{
  "arch": "dit",
  "model": "class-conditioned image diffusion model",
  "dataset": "dead-leaves pictures: piles of overlapping shapes",
  "train_examples": 145000,
  "image_size": 48,
  "horizontal_flip": true,
  "conditioning": "class",
  "objective": "v",
  "cond_dim": 192,
  "targets": ["shape"],
  "num_classes": 20,
  "cond_dropout": 0.1,
  "norm": "rmsnorm",
  "hidden_act": "silu",
  "mlp_ratio": 2,
  "head_dim": 48,
  "fused_qkv": false,
  "qk_norm": false,
  "inner_norm": false,
  "patch_size": [6, 6],
  "layers": 16,
  "width": 192,
  "positions": "learned",
  "optimizer": "muon",
  "muon_scale": "match_rms_adamw",
  "learning_rate": 0.0036,
  "momentum": 0.95,
  "nesterov": false,
  "orthogonalizer": "newton_schulz_5",
  "adamw_lr_other_params": 0.0028,
  "max_grad_norm": 1.0,
  "max_steps": 34900,
  "batch_size": 64,
  "epochs": 15.4,
  "lr_schedule": "cosine",
  "final_lr_fraction": 0.05,
  "warmup_steps": 6980,
  "weight_decay": 0.01,
  "adamw_weight_decay_other_params": 0.01
}
Rows from block 2 of a small class-conditioned image diffusion model, named by matrix and row number. Rows with one number belong to one neuron. Each number is 128 + 32 x the weight over its row's rms, rounded and kept within 0 to 255. All counts start at 0. Numbers have three digits each.
After each neuron's rows are labels from the 100 images, of 14976 (inputs lightly noised), where the neuron reaches its highest value: "top examples" is what is common among them; "colour at peak" is the nearest of a few named colours to the mean colour under the peak. Only what is clearly more common there than usual is listed. The data: dead-leaves pictures: piles of overlapping shapes.
# fc1: MLP up (model.blocks.2.mlp.fc1.weight, 384x192), inputs 96-191
# fc2: MLP down (model.blocks.2.mlp.fc2.weight, 192x384, transposed), outputs 96-191

fc1.122:037111147172133152111119056137101125139140145164163121052136151141113143089140147150114128085165076167110151109166181092078144166132121146157162114135081126117129125119175064084137092114093072039100117137121143098134106129133190067166050109076149133102101137170116107108122180103158162154
fc2.122:097167159148145155118132063142133108074185085111126163131151131096110132167118119111092113115114181206109127062090063173134145100100122128133142144087168139146105108093156136111137159122105112216152128107123135093145124138102140068164127137092161134127110116126137145118110089153147168126
top examples: vivid
colour at peak: grey

fc1.118:140184169073100157123132069156170169115121120158143139133128105136188177095075130087152128122109109082120126134056106202116159147140126118082182127110117095059160108141121134123153113095120148131138068126124138085141088120099133223117117100106124137133113099159100059095145188145134118127
fc2.118:139073147128170096116111078132110168095101149099122066135174111076162123158081154135134117125120171153129120162109139024131115126096057080125132129132128108130130094145166174129103114173147167116063111163149144128166100129115069206150117132115150146117115132122147129124115075131092135157
top examples: vivid
colour at peak: grey

fc1.322:130162156139182155158137121127115187168137090128111132095150172126105146113108123112098073100116083165164128089154172118128141095117151089105151148106096078102053133084123130160082053117123120107100110143106145108131170095112065123132202116105106116138113177150143133175116099171160127130
fc2.322:024000089132145136205152109145139173101101180135135151123139136140103099079114120125131098169141196150113100131143093146132145158120139139129086162134124118137125096107129158149164148159130117142158080122065131080139135131098092129135196156144155088141125159115170097115131159102225146117
top examples: grey
colour at peak: grey

fc1.37:119125195089139129051173181110080160080131119110124120067167124129169131124094177150141139145199183128149191098133075075118122100099093101148151140126121139182134121105113133179195149130150088139157129180153145134139115164101081151088120100131111121120154118079146147127108097118149117099
fc2.37:118131159094142129117144172150162154168147165130133109125089132102163152091120171126060149103123081134133189116090198206126126139067129148119157141217215140125109124116103118131073135131121136115134123119072100154153140130143172157067121080152123115114153128123142142119121143099112172128
top examples: grey
colour at peak: grey

fc1.309:158148084125145096126140164124096151161067117149086088086051173130071223122173046135116187129160099162171140143124146132097096136134111239148134111075122144121167126126119138118075122107131134190159131099183133091143112226132143111098135102103113087156152091149112159189127113122159141137
fc2.309:073099101138082102121125157147167143103096116122121171134085131200082038130107119173134165180118171184166163111170107114114150132114156057127148113107131090128121160147130153142174138224071114068115169141003081095126137129159114104124164138126148167105146103143145147084122138138165126121
top examples: vivid
colour at peak: grey

fc1.311:110108095103124060114099077141142126094127072178202142113027168143128088148136125136135112105142088124108119127138123167139127104115138113187185168146116101128181078165114140131000163165163138097134131100167132102140122083137155184169125139160142139113065195161115161112141162114160139171
fc2.311:107129093151128134083115081108069132130103135143139100142048115198132129154114182127148119101145178152222114084125129090134103163075172136120175147100113126143142151147182089131255112086137137161126169149183068143098113155130106188111136110119052084131068121160113163143147092114171127113
top examples: vivid
colour at peak: grey

fc1.13:139105196099162126132121130082136101094130160086102100126104099133122139103128031137150078133149119075137188220108155124143119139144056150139111116158118091116211184123091162151125175119114127151126135084160141104129164109135136064133106094149132085129080124128156060174099169107093136133
fc2.13:112141153152119101110098124101072112170148115136119166136123117094125121081125077148171105067144129048126096189102106089116120120152077117146120143120179120134150139137131133130137110080148180118060118214066135165151132123131149076121077080137117141132087119127229106108113078125087132126
top examples: grey
colour at peak: grey

fc1.165:137141179131092163141147113207125123167165116147052114087095117130101107125120086095122109136134117134118134098157111079108118166133121097158147134190117157124089105139137170098106078119146122156012109128049137117121108165164093133097151148077133148118141140128129093065116151058142130140
fc2.165:151137140134138215148084133132104123107116126117127131132151133136128109125145156169159125150126120105139104111161125141135134108033075142136138133158179135136135114084135135127133135019195046131111122161159068133120116123131106134129130119113103123124126129128151095154130129130113145160
top examples: grey
colour at peak: grey

fc1.33:119119095085133113099095147155146216161151168137139110187123161109186142111154178095124099130134166140152107118195092079074174085116129118150114101150144132109129098148158116192093081095139142144114089186072119137114184091165103083099110105142117112131101154131142148138158162161127110125
fc2.33:106105138107131097077100144123156188132124124130136171104150125139178105142109158127172105095118060147166126128099146182107128145140164194136161128112104154116122128188154162126149151194120180122089121061145140108140133131090089092123138140115070086123104155110084115113097098124098128146
top examples: vivid
colour at peak: purple

fc1.6:100112144190095149153133105140122127093114095186077125111110131136101196171127168130127102104132166155118124078122151112160162091151102118165132138172117072163151134128074206102159145131145129099107131132106121097122118070143155151143127103105154115093104149119158107203152118155152143144
fc2.6:158173104118104154153093120112181135104111137129109136120131144190098103077144192120117128108127105132131159076144121146138167140109089098160105130092138127104137118160115088127101114215139204153110114115095121087137130121196101143150145096199085111129101120150109087113118114134103093143
top examples: vivid
colour at peak: grey

fc1.49:125090102135123117176121121121132105115134106217118091124107117124111131092110119146139144162099138168146160093134144146153102156132136129146054132090142166131158229103091167164141127123156141130090193074105123184127095115124118114094156132145126138106096083174125109098153122124183128144
fc2.49:145196136111137150156139115121130103184128133131148099125145118163118132138132119145186140082125115180163101091159121125119128101118146144120061094159106132109124224128112099124128147056122107119164089151134082174105123123133150121104162171099162108120101108138077123166113140140189125123
top examples: grey
colour at peak: grey

fc1.97:074112178080149120132088069089156164094122123172097096130101119115139094162168100088135165156131083071119180091082099135094153133134088132168134149159137123120169133096102080159101078220180119130157146112154137148126106136151168134166172088105125134122132147140141088179102087112177100131
fc2.97:097147152123139180149171082152137153218075139137113162139132128139143144126167124157159143159121148165129097131135156155116122149091198150143169115095108120125138110133143079120150152124064125124110164146061130150125123111103106131146099105119122171122120094116050171099139153131168138127
top examples: vivid
colour at peak: purple

fc1.128:136134137150137102115108159116136125141079227147157157148078105133138162184142107122118102123157107120136133065138076138079140119153186103111159124126203114092119115150132140093136126100073131107118125153118130118129143102156150112116115097135130100147076197112119115124125180097140106173
fc2.128:110125150086133150118151162138175124116074123140117083124101118127134123149136135091117121171112148127086207081117162078108127128075166158145108161161044130132130110099131068136131140154079156127198104110042073128142142126177145105149105129129109143147093145083106094119141106121126117120
top examples: vivid
colour at peak: grey

fc1.294:120160152124112065114149150111097158170088069116144090140121147136132080135143120107133212124143097140142060127126087125140142126135127099114101111110102113149090071105068079098072121110113123119063125084130113165135143103103151166172094144086129077131049146131110162115112198165166110125
fc2.294:158072143132183018097129145173143138121087157103138133149128121084136131072137136108177166118131147121097229146155161126136126123117151167132095134153148135112103117025127148134169120106085121141131142129151178133111118138147089153142116209137127127120076142129099104132135084094184061153
top examples: vivid
colour at peak: grey

fc1.335:100115133151107173114135139156101119148196021175107075148155102138136128106118163112105126153133111152113159148136137112136167124125122160104126143127061085161118052099112145141117123100076113155147072113119136131123086142145115142136160125135124170117129161138135133172132140115117123148
fc2.335:149115066119117173101103140104127117042167166119126167122138120140127145178156139179178128115126140098093125160114125128127130101115095096133145115093130125131128052097133134123127118176075080118076117154221177115089113139144154131127139145120157124134119153132145119114097135128135255122
top examples: vivid
colour at peak: grey

fc1.27:100167096151088165119088119089125132177117165126119117125118147132136134153124114140125144185119211110104130121133084211141103145149168142149130121098119145117049173139207101122119116148117116149191132143112109137136064099154118162109143118115122107151126139125112108067090094093181104111
fc2.27:166121068137123123111164130113103133098109075139119175113116121083135097149124153114099138068140065138127090127105160051139127116162156138147122175146147123127113189124125139131139136000188061118111148079078178118112129123191147148118161168130142129130121110101124100159146156120156143123
top examples: grey
colour at peak: grey

fc1.184:077122143090111036102163085156140104168133147175068085117106194112147117058164043106112099150132090122164107147125109134157143144078162161157098144126110164164147122076202127121131163152108134049163132139120123128141126078135126119160164106141138092117154138131077130173112165092101115124
fc2.184:165076163123114042104066090131122092066143091136110125136138103104149107130110090179127108159122183048183161167157133109137149141127198092119102136166154121108143113078146142094119122089132064207079107164139105163104094127149140122152168150108122166119160163127109127082117102136101135152
top examples: vivid
colour at peak: grey

fc1.61:123113149155096153175147151127093107119189146096069156159144188124112099118114161099128079170108103133165092159107097047110127137131071125138188144176102118146125220132134162117099065099143141095120096114159112080131135208128105107123172095099146148117163119141099104095104075086083146159
fc2.61:173093161152122157214090153101182111092154121126127097125089148164104147126063178128150084090136162037076186114157159193133128128077095120117101132085175119129135161137115115124158147127101155155132153140076123105112112123116153120122157190116154064132163127123117140152144169149109102161
top examples: grey
colour at peak: grey

fc1.157:114154159095097182195173155162120116080186154169135102078052118140109091144133122127118128143141126146133121167133031099094095097131108090160145146108124127101123156105088125123165092154144119150117105158108122129126158120181155166102170173068115122115156178088162084100130140188177125129
fc2.157:113144124118130134144055152164201105129133081109118159120102129152108160092120161073179114129128146066186119088089219151133122142114140174130143118084142109125117132075112141117087135064076114109148115092193178124099119144119167159125136193122121121125149144120072134159127132116165049143
top examples: grey
colour at peak: grey

fc1.263:063104094074125154096145145118110103132141162169111133143128132146249163159097113125151094129095134181129165123127094158145165150117096148093157134151139201136086127119076095143067143059103111199127141119122141138130161179152144097153183119190107139104224113097167133058137166153182111085
fc2.263:191153096120139187131149132112147114108128083177133110125132145169215066074130121171114096173116120130150106143137171113142135105095158102156140130162158123123079140139118106127189118207063138063113168126038111134137095128093176091118155125139150092120212121125154128171101094122166155096
top examples: vivid
colour at peak: grey

fc1.100:157091153119131069103140197137112074067150200049129081135145077117130141168108147153127122147140164153207149144093081100118166196168058153114163136149167115175110085121136138113170157135139107145160150155150132188122151127132151148093170091129131130122125112113166088116099123099117149161
fc2.100:154175078110134097158083192151136089079143112142127158119158136160137132051100152176161120212116093182146091138171151167123131079173112108142145135157144149119114108104142143118088118186114186114179084042097152157143133136158136144150149149156125147106134107113150104175126131138098079122
top examples: vivid
colour at peak: grey